A small self-supervised image encoder, trained from scratch.
Model: 6.28M parameters, activation squared_relu, patch size [4, 4].
Rows from block 2 of a small self-supervised image encoder, named by matrix and row number. Rows with one number belong to one neuron. Each number is 128 + 24 x the weight over its row's rms, rounded and kept within 0 to 255. All counts start at 0. Numbers have three digits each. After the name is the row's rms in percent of the matrix's.
After each neuron's rows are labels from the 100 images, of 14848, where the neuron reaches its highest value: "responds to" is what is common among them. Only what is clearly more common there than usual is listed. The data: procedural textures in two colours, tilted and lit.
# fc1: MLP up (model.blocks.2.mlp.fc1.weight, 960x160), inputs 0-53
# fc2: MLP down (model.blocks.2.mlp.fc2.weight, 160x960, transposed), outputs 0-53

fc1.504 035:104095139122116124145114140097128112083150151151135119149117086158154088143159125144104120123150104131136131100134108116146135153107150088099110134143138134140093
fc2.504 019:111159104115153111160114121127136095131114100110111144113142125103114160107147135137119141140112115126116160139056098122110116150155142095094139132154097170173145
responds to: yellow; black; pattern colour: yellow; ground colour: black

fc1.603 108:079108092121158106137112108116141176114162182104136130119158122145114113137128090129127152085110099107128138139151131122105106117109120110093102116148163117129144
fc2.603 104:121130170110127122117103169118115138140113157112121162118130085146123132121146099140095089110125142158108100145126115138134139142159141116109104114134109118155125
responds to: purple; white; ground colour: purple; pattern colour: purple

fc1.132 063:105114148109139150116122143171108163113149184145148109121104087110148128112129125127133111136118133118176119115157134108126102122133148105146063186118137110124134
fc2.132 045:101119126140121098118126094150120151177090091133101122127124155100150127167170131118145094144094134129146123126087116138160152136143153138151155111132120129119107
responds to: black; pattern colour: black; ground colour: black; red

fc1.203 078:107161099136131115139163138074146148073154165119157107141115095105145121147124143132111162108137114167134150140123152174134135105127111159109111118134109156149132
fc2.203 067:163138121113147162138094121105100116127099146128099096115097133091135111094168129119095106129163138108113132137130122130147158136174143099164154109085138155088120
responds to: pink; teal; red; pattern colour: pink

fc1.303 142:147144137147136155133126136075145128156127113093111149144105109144151115097150133118129168122135177160184106115126123140138106140140140140107138099100097119122119
fc2.303 157:121054133109117160155111114143145136158074122148119145096146148145112136141116122100110107167160125123062078138134145107108166119160123113105166161144142118096096
responds to: orange; teal; ground colour: teal; pattern colour: orange

fc1.161 034:137107134074110138135114092101121135159149126119168097140114090129085119092105134088088157103145165095092134147112153139084126117109095157133098114117114116104109
fc2.161 015:130136115194117134121138151134143094115105097114108176155154153096091134130125131111143143115108145085138173127108144147157132129139133115149117165119139150146105
responds to: black; ground colour: black; white; pattern colour: white

fc1.595 160:156124093116114151136141113133134125127154147087107116143134136139096139135131116070121135102137135155151130141124083086135133148131126132141080148142142103113116
fc2.595 171:146150127115105117091148128138167139162130144094139096165112112129119120152079152145143132137116110151165104155102110136116116141174125155090114115127150115106117
responds to: orange; purple; pattern colour: orange; pattern colour: purple

fc1.357 156:130099167113109146166136142127101145103121166159088124138122113118118117112117102165089094135105130131106146165146125095140162116115129067131139125163173135130079
fc2.357 163:124171169139106148137117126095136092197104109168112145147116164156144149094188109137150115121133074107153142112105145099124138151139173087159143109136112144122124
responds to: blue; teal; ground colour: blue; pattern colour: teal

fc1.349 156:133090124135110119140111124072135148083191195149114114162168105123116131101142102135134122120145100152143119122139121126126145133114151084146107100143171137087129
fc2.349 158:113096160105128106153114159164098088184123091161116151093112132130103152076126182138095130177125135157129116137122102084128137143130149148114141171138100107120105
responds to: red; pink; ground colour: red; pattern colour: pink

fc1.418 034:118111170112109178142144076101134165147113121094118106106128099120142155156147154097154125091102149146125115136151092108100125115098111103084091105093105162122128
fc2.418 013:081115091103127130119162131144134074125131139149114116095135123119105135153141139150126114157104111135133098142103139107088112141147098135156157136141114183112115
responds to: pink; teal; pattern colour: pink; ground colour: pink

fc1.621 038:090103121120126139140160144131140120092177134115129101104136111139096110118104091131136178117086102129118176123115103129144091128117177125107150119140166126134110
fc2.621 019:112105158123104130151119135143105159157109133152134173115121167151163122101096175146105125194160107094106104118105118100129138127119121123133108088136129091141088
responds to: teal; purple; pattern colour: teal

fc1.515 182:097092155129137144147140153132106160114120127162110123150135104132100085129112110137107155130088134098116159147153115078150158098118115095095137115135170140123090
fc2.515 193:108153144108142139138091125114096138143119152173089122132134142179111136087209087137137108145094087113159164110111167111118135154172147092125118102127119148130147
responds to: blue; teal; ground colour: blue; pattern colour: teal

fc1.41 036:112137160092150096144120087101139110137157142131152130172086106116132160138104156110112121082083095135143164119095117147125150097171136083156130121154165161124122
fc2.41 017:159077130112100145143163154085117128144081137175104154107092114127109092066126160163163144140133112164130086128111085130105151157129118110104130160149121157136119
responds to: pink; red; pattern colour: pink; ground colour: red

fc1.238 144:109111126142096137098115125117068167143118128154096124161097139142113080153161089116147173108138126114098150140162074119110110138107106130118121116140133134100148
fc2.238 143:140134136141161101121129123169120106157092093118144183075122128113099122118138105141147154191162166121125131106137121123102129160125130140153171123134097131102110
responds to: grey; pink; ground colour: grey; pattern colour: pink

fc1.583 121:063101133138124156128125079135148126096164155142149087133170124094100120122140128155127127134140092146145161137125133127131092134091119132103076167097139165162112
fc2.583 117:081100160145119132129137113158105110128106109119105137124146113154145110154083104111088131120120154127113164136106123147174112110118114171075136102104126116142155
responds to: white; pink; ground colour: pink; pattern colour: white

fc1.39 161:151151136146103102097140161085103111104214137066147136111130085108152147097113158126097160097121140169164133103144142163159102130108131120137103105108126133155134
fc2.39 169:170104096122106134112127102133132123173106145189109128123105125123082156123140155133149135141149121116126083156150127125117174137132104146113150142175123132159089
responds to: yellow; pink; ground colour: yellow; pattern colour: pink

fc1.641 142:114146147103153125126151141147144119143130201104118113148133109093121159108134104143108126114148151112162150150118094134136107130104150102155081144144117133151085
fc2.641 149:115115095136124139143110100152129188160098117144109146140108168127139128117162137113155071127112136087122123123096114129130150120144129164149128100115133132116089
responds to: crumpled; pink; green; pattern colour: pink

fc1.440 041:173114155103139173123091126139097122088125138115167120171109133102118111100153094162157096101130128132098129114128091085114114147117173084127130128108137149149130
fc2.440 029:056115102089172126118158108154171131103115118112135117116116139123077156161128106139150104138084136118121160138098118125138101122126126137099140137155124145176124
responds to: teal; red; pattern colour: teal; ground colour: red

fc1.502 034:129096173116148147105105097137150096100125152096126126157120117154151079111122152144094157140120123156090127132132087140163124114151124128112139152135115105158154
fc2.502 017:138132107149084102137125164140134085131133140141117124119145130097064138114144112138139141108157128101094159125151120154163115113116116102137127141113154169103101
responds to: grey; purple; pattern colour: grey

fc1.282 176:120080130118133196137114113136127122098123128148110094152127130063134119149104108126105105122126130116074111142094089110104152102117113153114142142150153121110115
fc2.282 193:131111143092132120093116187131139089122149133129130130142146135124104175155149152127163127116136103111096093109089124121101159079112148158123136159169130146177135
responds to: yellow; pattern colour: yellow; pink; ground colour: yellow

fc1.212 032:090088142116104163138103101100143136106171150142158081114158122159106115149168119098121157129105149145124156138093152100113133101112094122142129155138144105155140
fc2.212 015:124144077159082137116129153114135159123117110122095166134107139099099150111148115124167174145130145100086146167124088122117126108110125137104121128112114124126100
responds to: white; teal; ground colour: teal; pattern colour: white

fc1.421 065:161110107124112199119117126158086123161147125130113118095116134110112131130118140106107127161111143130133106171122129099143128119132129092122080159159155098129102
fc2.421 053:081134137061146091153112134123121125108146137170110126106117119131117135130134159113151116138108081152128122113119122116103128074135118175109144132114134139129132
responds to: orange; brown; ground colour: orange; red

fc1.321 049:094134127074119141132129119111079151132170201121088124141151099142149123132121116119082164045145136171147125135145098127114110145122108117128132138160117119121107
fc2.321 038:130155137112116120179169174121141098096110129073136153150121127108103090124149101139131078114104066131128126079141136106116109130155140142177152096126108148110134
responds to: pink; black; teal; pattern colour: pink

fc1.652 161:163114136121115097123105104100138145120158155142137123125151088118138124114134128156123080110134106159143100102120151145124161170161171089158124113152163104118148
fc2.652 177:109110131111163106154137163137105112128134097139133148092110153135120144109127142127112154194169111122117134145120115100105113133090130156125156144157125132112129
responds to: pink; red; pattern colour: pink; ground colour: red

fc1.707 185:144147112139120112142119090080121131097186150111163090195139131158151136165134100036125150104110101124153098124135096139115145120154134157129112103123127144171148
fc2.707 189:112134108144118106094150090163101109112125113110098117162152177092105136129139102115126146084118114127175149112113087155102120164157130129137112165128132144164155
responds to: red; blue; ground colour: red; pattern colour: red

fc1.309 121:156106137130154123142131157111101163106118176117154108175123108129146103106129106123102155129134117107101103149158058161100167108169099150124111101135170120156138
fc2.309 107:143136133150145137134127083126122105127118121127148102172151152157187097153147137110130147115169127191130098069099106135142129154133104144105108144156153097086132
responds to: black; ground colour: black; blue; pattern colour: blue

fc1.604 031:168152132078089123119119135104103141109133198160120144175148126134119108135155140114110133098112162117159099161131141163122113133104148145126121175130154122152126
fc2.604 015:138107105089134121122132122158160131137103106133111118140115167104125166147104126113134084127108171100147123142094140131125117111134177129138139096141126141136092
responds to: pink; black; pattern colour: pink; ground colour: black

fc1.384 148:153121115157107133155134127128096119114111144135085124096145146137148152134123116106122126099133155171116131168108114075147145120141140105150106131156123114119134
fc2.384 156:086159126104133129085148132138178120137085116107117108111127146093108108134121129115146127156113145081139140121101157165113103142152151136146130090084118111133143
responds to: orange; red; pattern colour: orange; ground colour: red

fc1.526 117:078120140099115134131148148159143160108127185101131091143114121095126151092118110128128122131110150105164155147145100138099102098086151139149082155104133126134102
fc2.526 102:116112140132095111144118107118134194173135120158128150160132164117156142116184126112143085126125090121121116120101102165133170146110131160134118085136116139121081
responds to: crumpled; green; pink; yellow

fc1.343 046:123114159114141124138081106125138173121166182141121136143145083135161116103162104112081087079138157109123108158128093105132135163167152119163080159144148108147112
fc2.343 025:140116075121151156130192134138157106155086153120085106122096134064089158101124167133102122129188150105151108159148148143101093142160122095148160154118108124084159
responds to: red; green; ground colour: red; pattern colour: green

fc1.278 044:116115143127143169153116093117099140082170161153131151143155114128141073103105137096157149091134166143107162120136130081117131092119145100112099124124137157155104
fc2.278 033:082100125106138119122112150123162106133061115167086119140116126110094149091147169126118139156090086137112133140167144155114141109139118147129139158143108194158112
responds to: yellow; black; pattern colour: yellow; ground colour: black

fc1.636 158:133118169104114145113149147112121129120133147131151113183145092071138126134095111131076116083135099129085099123129142136155142162140171101150132139160134123129123
fc2.636 176:120128123167134106124146154092130102082144111141187190138174156121098115116099122092148150155131080129092156109170167128150122136150156134123132151150122120100100
responds to: green; yellow; orange; pattern colour: green

fc1.402 113:086153099070133103165123130122124091100168138071161141126122158132094108116154106139159147062083118110119169089138140154105122129132122100121146142179126138151142
fc2.402 106:082130170121146135100075147109117139157121137145117159125140079140134135132139101129090094125128149136140139140111116145183155149132151127096121116070125153159112
responds to: pink; teal; purple; pattern colour: pink

fc1.695 059:151123146129148135144128088086139146116109175088171101167112105114148121125137114150124108074156150160112105136140151128141128164157173071119108109171140118113158
fc2.695 043:068127103120172126151154097144143147143134135144133094127137112121141115103117128153107084161113130134153152112145111126150128172104147099145169118099148135135157
responds to: pink; black; teal; red

fc1.571 035:129087135107099158173123127126138133144165163091097113145153136097136144166124095144137150154145120164149114114128139104135095140157155093092131107162150081159125
fc2.571 014:137121109140093091114165112146120120137129096140083160107094112098133159150109116120159106117146138139145144147098119138113171102103149145162157111101128183122087
responds to: teal; brown; ground colour: teal; pattern colour: teal

fc1.644 162:155143105133126137150099138084108184127114179134111122123095069126182149114136124128125093105128172132088081157153106124096138124166125113155128117142137117129126
fc2.644 161:111136103076145151135110098169125085133093139127110085079128161092137116108162152146112091128112171116136088104111149131126145166173145103160160156129125093106183
responds to: orange; crumpled; teal; pattern colour: orange

fc1.601 157:063141144118091137133136125057094125132186140099161139166136132136124089126155086129133166076063107112146187088160132150153103154115152097121152115137132152158159
fc2.601 162:076131150117148122128116112124108096170141125102121168098102122141117078156140108133128130132098147143150191103098121169178175148122154136101144144096147146148129
responds to: teal; ground colour: teal; white; pink

fc1.705 164:138111126140074140138144127071092171143126132154095151167086131177118107137127092098153135114117121114124107178156111076106108097130142145084111091117134149140112
fc2.705 169:128112132168129097128107158139142135140136095126110185104129140099126161100124129119107100153173119115108126129110142167154117152110139143125143115116089142130108
responds to: grey; pink; white; ground colour: grey

fc1.3 036:143124139118132126143164080104096122109178175081131128159136128103168099162158161071142137147088103127146121118128129129135154141171130111113133138099129124166138
fc2.3 016:099118138143125111110167101151145097144162135146129139101164125089104133110150118177145115127133079214142112134104106144109105164142148130149133142159069167130096
responds to: teal; pink; ground colour: pink; pattern colour: teal

fc1.664 074:099125141121127145146111085159108113075150176118133079117163121098095099100138104141121133100118137164140177146138135117124099101105142101154129160083143142117138
fc2.664 062:145136147107147127123179129132126108149079122120135148126127153123139102133157098135127162103128119112071126101135123163153136116148176124133169137120144181121110
responds to: red; black; ground colour: red; pattern colour: red

fc1.411 155:118122109141095135108137116126137122129157142096120120155154138146085141147136098078123160091137135145159131135134085085135144161129107141113086137143141112124119
fc2.411 162:145153111112131096103120121130125119171138127087126117143096110143125096162081153150133140155107117150162141154101137162152121133173122160085123117112158116121136
responds to: purple; orange; pattern colour: purple; ground colour: purple

fc1.544 034:141117129118100138135124145133117169138170175115106161140110123104114129097093125139134109129125157141168124115140105154163168104129154081150142130139125109108096
fc2.544 019:107138092124178157104095097115149128163123103135097100128084104152147098159178159112138154141141123152166140161107137146112133119159077128105143131113140127125133
responds to: pink; teal; black; pattern colour: pink

fc1.142 181:115111085146113139151144113088128130099165116101118057159129134090152099151108126087100151078144138157142146122129142133151108112105114132122127107113161137092105
fc2.142 193:118133069169136114133100118132123092111131096129092116135164143098127105152142144108103132131143144103131109131130118131143128129141155109154152137117160147107158
responds to: teal; pattern colour: teal; white; ground colour: teal

fc1.350 132:135122128133111127136128135131087138140132157117105125094128109105147153101135107124080130130111170154106097155181134108142126136163123086132144128155118111110147
fc2.350 141:085129114104116134080150132133169125142105121111118096138103155094101181128125118123150126129107151073174137152124131165122064151142167137133136100085100150154136
responds to: orange; red; ground colour: orange; pattern colour: orange

fc1.181 038:152112120080119121125151145133136112126131165124129154121129120089124112144114113099157101102150099110142079084138088100108125139145127112108133140131167117083148
fc2.181 018:103146120098139126127151171134184156145113098087143122138108135123097146156127122099164131133129140112097113068138172152131081120101096136096158106157108155127119
responds to: orange; blue; ground colour: orange; pattern colour: blue

fc1.141 045:125096127148121152087160108121081137135179185106127085149156145144107084101112131141088145122134140161151086124122104124153128164153111106167096106124171118104148
fc2.141 031:092170129100136107133122146130113094137134137141081132114099138088148117128139140121114098111148135127141132163091143109125132128135159100177160112074122132081148
responds to: blue; pattern colour: blue; pink; ground colour: blue

fc1.682 039:091112164107154167112105132097073101086141152149100132143128104114097104158129127112099099126089152121131143100162103093148116159156123133147133117113144122137148
fc2.682 025:179115100160081103157153134111129127134134135082121130155110126109144127118122125114146118086149121172110123146108120167118120131150130121121111102082094174130078
responds to: yellow; pattern colour: yellow; purple; black

fc1.164 138:160121139109136120132129149079115121105118193133137116132145078119133154104134092128084112063144111146096119125136137143131136143176177088137141156164138126132133
fc2.164 132:146148099091128130149140130091131094138126102080141124122094116140101132116136139130123152098124141145103140106118129180101128143145134156085152149121120148133127
responds to: brown; pink; ground colour: brown; pattern colour: pink

fc1.673 158:096112151116145141124139159132108157113121133152104126152133088137091094125113104138096149124085135096115143151151096074151154108110107105096130107127172142115095
fc2.673 171:111150132106140133136089116116089137133121148169084121125143148174106143086219085131137106147098091118158165108107165115111123156166138101128126103121118156125154
responds to: blue; teal; ground colour: blue; pattern colour: teal

fc1.184 161:155092123119122125140089077082102121110120110146111113134125125157124086159114143114142099140094098144077102140102138083100184118164151144119127141146202106133147
fc2.184 168:142116095148095135106093102172158152182124152122113145144130138132122110138121114139121120127176154107144092143153137176166119133142083132123117117089110139101046
responds to: brown; white; pink; black

fc1.118 037:116117148109130142166107143140122105126137184107152113154103106123142130116088130103122112126101112152108117128159102118113140126118129128147109152084147098154118
fc2.118 021:170142111136117115126105092092142139160101139172101124137115186121103123127137151092109122098162131132120112136117131154119159134181110140083141127113120131140083
responds to: yellow; pattern colour: yellow; ground colour: yellow

fc1.396 166:175132126127144129136112111123089155118103129158130114166135146171173127148122111140119148120153108097126116174126114121120174132145130146088086109158141111153133
fc2.396 165:154141116090158141102117157116126105134100118132105097161103111105162100148134161144153166112168112152106106116097152132110131122147108136124114140152146121099117
responds to: black; ground colour: black; pattern colour: purple

fc1.622 138:153122114091094189148122128095126157108125141156114082156118138113126116104142147134119109127101127106098118156152106085111159103111127168155105142118175147134095
fc2.622 141:114122123093137157110130110091183153135153107153140122123111089131133114137140155109136170136144124180120121143111157089115105106091142159110101149110110129099120
responds to: purple; teal; blue; pattern colour: purple

fc1.739 035:111124163151136161133137101154098118086132185152150103119150077115104117169140127104124152064132153109094100148146134097143136149147126110114147094150156143141145
fc2.739 017:131116133141156150138126091162117081159091129108111169142153105128109168109155131115196142169137127126132113124121110147119143112130118110135149152137124116146140
responds to: orange; green; black; ground colour: orange

fc1.671 046:134096132090112192138112094100113156119172168104094108116113116141178138135150100101078152121146114144134088111124139099126156101118149140133126096098134085117105
fc2.671 031:122162141130133106158147190142154134142103122103109082123079110111161110119114139138127116134140180126173143138130137135131109118128141136168153136139120146083118
responds to: orange; ground colour: orange; pattern colour: orange

fc1.688 150:128095160115099134112158136119120117103166162126134100177163122062138131122092123125085107091139092128101106143113137118153153166152168106163107142162154112113119
fc2.688 168:121136107156130104142132163084121114096131121141164193111163149126087137106121127089151132169118102124095150128169151110130104127162157129124144144133119120098112
responds to: orange; black; ground colour: orange; pattern colour: black

fc1.360 124:101120095144153131108119141131109158114127156125121124167147086154115118122147071103088158123146111102141149162144117090128131126125118101105108117118150128136136
fc2.360 113:169142131090148116119091140116061165121124130133103096117104129179128119114162138134133114161087150142118131109110116140103131164151125149121122102116149129119160
responds to: purple; pattern colour: purple; white; ground colour: purple

fc1.755 158:105162123141154137131132102138137134103150206079151130140151109119160132111160115064100129083142144146158113108120104140162134120152133145137081110106113111138101
fc2.755 163:143148126135135127143089147114089161159109075102135174112080146149142131130139144131133108123131128068093123117153148116111166109131129113136149156117129093145108
responds to: grey; purple; pattern colour: purple; ground colour: grey

fc1.295 117:129119130120142134152154128159165145110124182098160102166141143129114151131088108093119105108148119159141095136109092078102133152162128121135079140146134087112106
fc2.295 106:164139109153117138131109103110118105159139130107105124113117103131110095096116162138163152186126110149159146162149112137121098139142118127139118141083138150098130
responds to: yellow; ground colour: yellow; pattern colour: yellow

fc1.80 085:133119111093113139141167119155160149116141158106178106163141124134127158142090109110129117091151115164122110106093101078112133165149138130126083151164104107154100
fc2.80 088:147142091109136123141108136135115099173127096104107129114112100111107072123112164154168146186107110129133153147158149146137092115163102137116144135092131136107136
responds to: yellow; ground colour: yellow; grey; pattern colour: yellow

fc1.613 132:105133144138116148118158073084108130133163146102156122175115141142131107160136091064134138084074112126142163106152119166134111143132139150127128126119152161179150
fc2.613 139:123130101138123100121129094167120116118114110112104117152142155107133121163132099114130114127127135148150147107096109160122156126149165154131127146119150151146143
responds to: teal; pink; ground colour: teal; pattern colour: teal

fc1.266 042:120071130116119158153153090104120110165120130086127093131097120132120133127150096139155129084093102146145116122115121096155103148152168118111116096152187139144158
fc2.266 026:052131080117168095147136109167155157141106134135118102102155129109137117122119154149132093166090147106132155144143153145128146135149121120128163141116122118133144
responds to: teal; pink; pattern colour: teal; ground colour: pink

fc1.493 053:136167107077118117167112085079139148096139159118160122129145122139113133108139137124157100074143089156151137128128134119151137153127120109129091147112149125152096
fc2.493 039:126131078120129140134166155142159124118128125144127121118107124089083122119096162135140098143109122143104087129111132121112123105142132164177160147134111128163090
responds to: pink; teal; ground colour: pink; pattern colour: teal

fc1.568 052:115082146106131144132136092144113164111128143098113100123137129098145138135098101099160123126131101127153132142130150121114115135067143120116127131141158119144138
fc2.568 043:114123107105103086133143153144130137119146131149132124118152124124100149112119135169155157160114110150121086105162082101092116126080105132152153129142138169092072
responds to: green; pattern colour: green; pink; black

fc1.738 123:152123158087102146115129123088047117159186138112140144120123153149120107124116135098111139109126118134131102127147091082116124148120137130102088115110138074124122
fc2.738 123:144137115106176140125139131160120122127084116188099123133105133144105106129145136120126111185132089088092146151101151085085121103136145096143156138142157127107161
responds to: teal; blue; purple; ground colour: teal

fc1.529 089:073108185119107182130154103111094164081159150143135124149135153102140116127115133084137103109113123121123147108130097128139127127099149134130087112118180140137112
fc2.529 084:114129159116131108160154161155114135134129155154114126131163110117124099102163121146141124110117136132092100103176078115123118124061086113133178130135162155094146
responds to: green; pattern colour: green; pink; white

fc1.361 042:117149162095149152136142095128069161154174151130168119109139133163105100115105152113083152129094143141127153141124137092125111139155115113112118094094130064129132
fc2.361 029:155158118132180109119091111131087095114156126144076156112112140142138140135180124115115141136130132138156126174065134080134123103076164095143142128117122162128124
responds to: blue; ground colour: blue; pattern colour: blue; black

fc1.26 163:144149141130109119113144153104112105133163131073127137137124104145113155142133130105129172093124153126156172125158072156153103119079106141112100127092132154155094
fc2.26 171:111053109123115136118138103135104118108109109179115133138122125128101127156130127148178138144101083129106134133115137113108140109109107172133155150175149146116102
responds to: yellow; grey; pattern colour: yellow; ground colour: grey

fc1.129 046:115112153075081142098158079097108083109165171136132104138148110150102102103127121108096131125087150113114167132128132087125087154115125123146090099152150112145136
fc2.129 030:128142126098107117118149114111126109113122107154098123122083155132122113115130172154105136154118110119138108139100170098085125093141173113186163116087099158112155
responds to: blue; teal; pattern colour: blue; ground colour: teal

fc1.191 051:146140146125126140129119086093144132109152160146126117171129125124090113101117100143148092086098130156118109145171101088106144116114118139144110116149184143115141
fc2.191 033:115120133123129100171143158161083105161111108133117145098133183143107132091142136140101137151161125137080136137141078104110128156083114150105152154158114137111129
responds to: black; red; pattern colour: black; pink

fc1.537 046:122135145111144135125088118138124163134142134136099113173103126080115136164124109115151145103098131156105155142142128124094137134136131154145104162117130095173105
fc2.537 033:176149094151158128143171139124161129186093111125133103127126122128154132085124118158108135118181174150119118100100097174154136106135113117120161138123100179080117
responds to: yellow; pattern colour: yellow; purple; ground colour: purple

fc1.194 164:096150081077160227136120094126149119112121141105155144108106138109121082123138150079154115139103115108135131104111144111117137104184120139135130146124143125128114
fc2.194 164:146162143128133132147134134112125159179106106129135185116088133147145131113140158156113149151120106108117077157121107125111163122158113127110138122167090136178070
responds to: green; pattern colour: green; pink; ground colour: green

fc1.159 037:130107110096160096153140092089110113118126196134149156149160089105150129153130141131153148134140109100109095116119098138134108160165158114112082155116158135129146
fc2.159 021:107128118118125158117141166133166134125102153111128149148125100155125067132156141118173153126134176147135126056150076139102103120166092128108119148138148122109110
responds to: pink; pattern colour: pink; teal; ground colour: pink

fc1.122 158:098122146108164130126146134159159143145132183121139089170119105076117150096111111144108113140140144105150140145126110140126107125094140111165091146102128149147095
fc2.122 160:110119145117097120116123112136138213180141150138118144135117161113138134131167131122153062105137124107134099137104122167123145136116138159145110073109146122115086
responds to: yellow; grey; ground colour: yellow; pattern colour: grey

fc1.154 132:139132096138126134165115148070126166115123127162101133165109062170141147105127129102124125132146122135121120183151091065117133099111106135088103124122140142125132
fc2.154 142:108182094124171107142105121156126149133125145120114120115097134132141130104130176111109091136127097106120124125154155192115156138187108139137147151111121115141135
responds to: yellow; pattern colour: yellow; black; ground colour: black

fc1.234 193:153109117138074118145145103113072160137119120163088083184091157171139075148146100132109160095128109128106151180156125115113128117118122116100108095152181134092174
fc2.234 191:137149168132191103099111128157123119165105100132161190077129111124109141142163127115139127185151158121118117091124136131114127144117133126134197134112097122128118
responds to: black; brown; blue; ground colour: black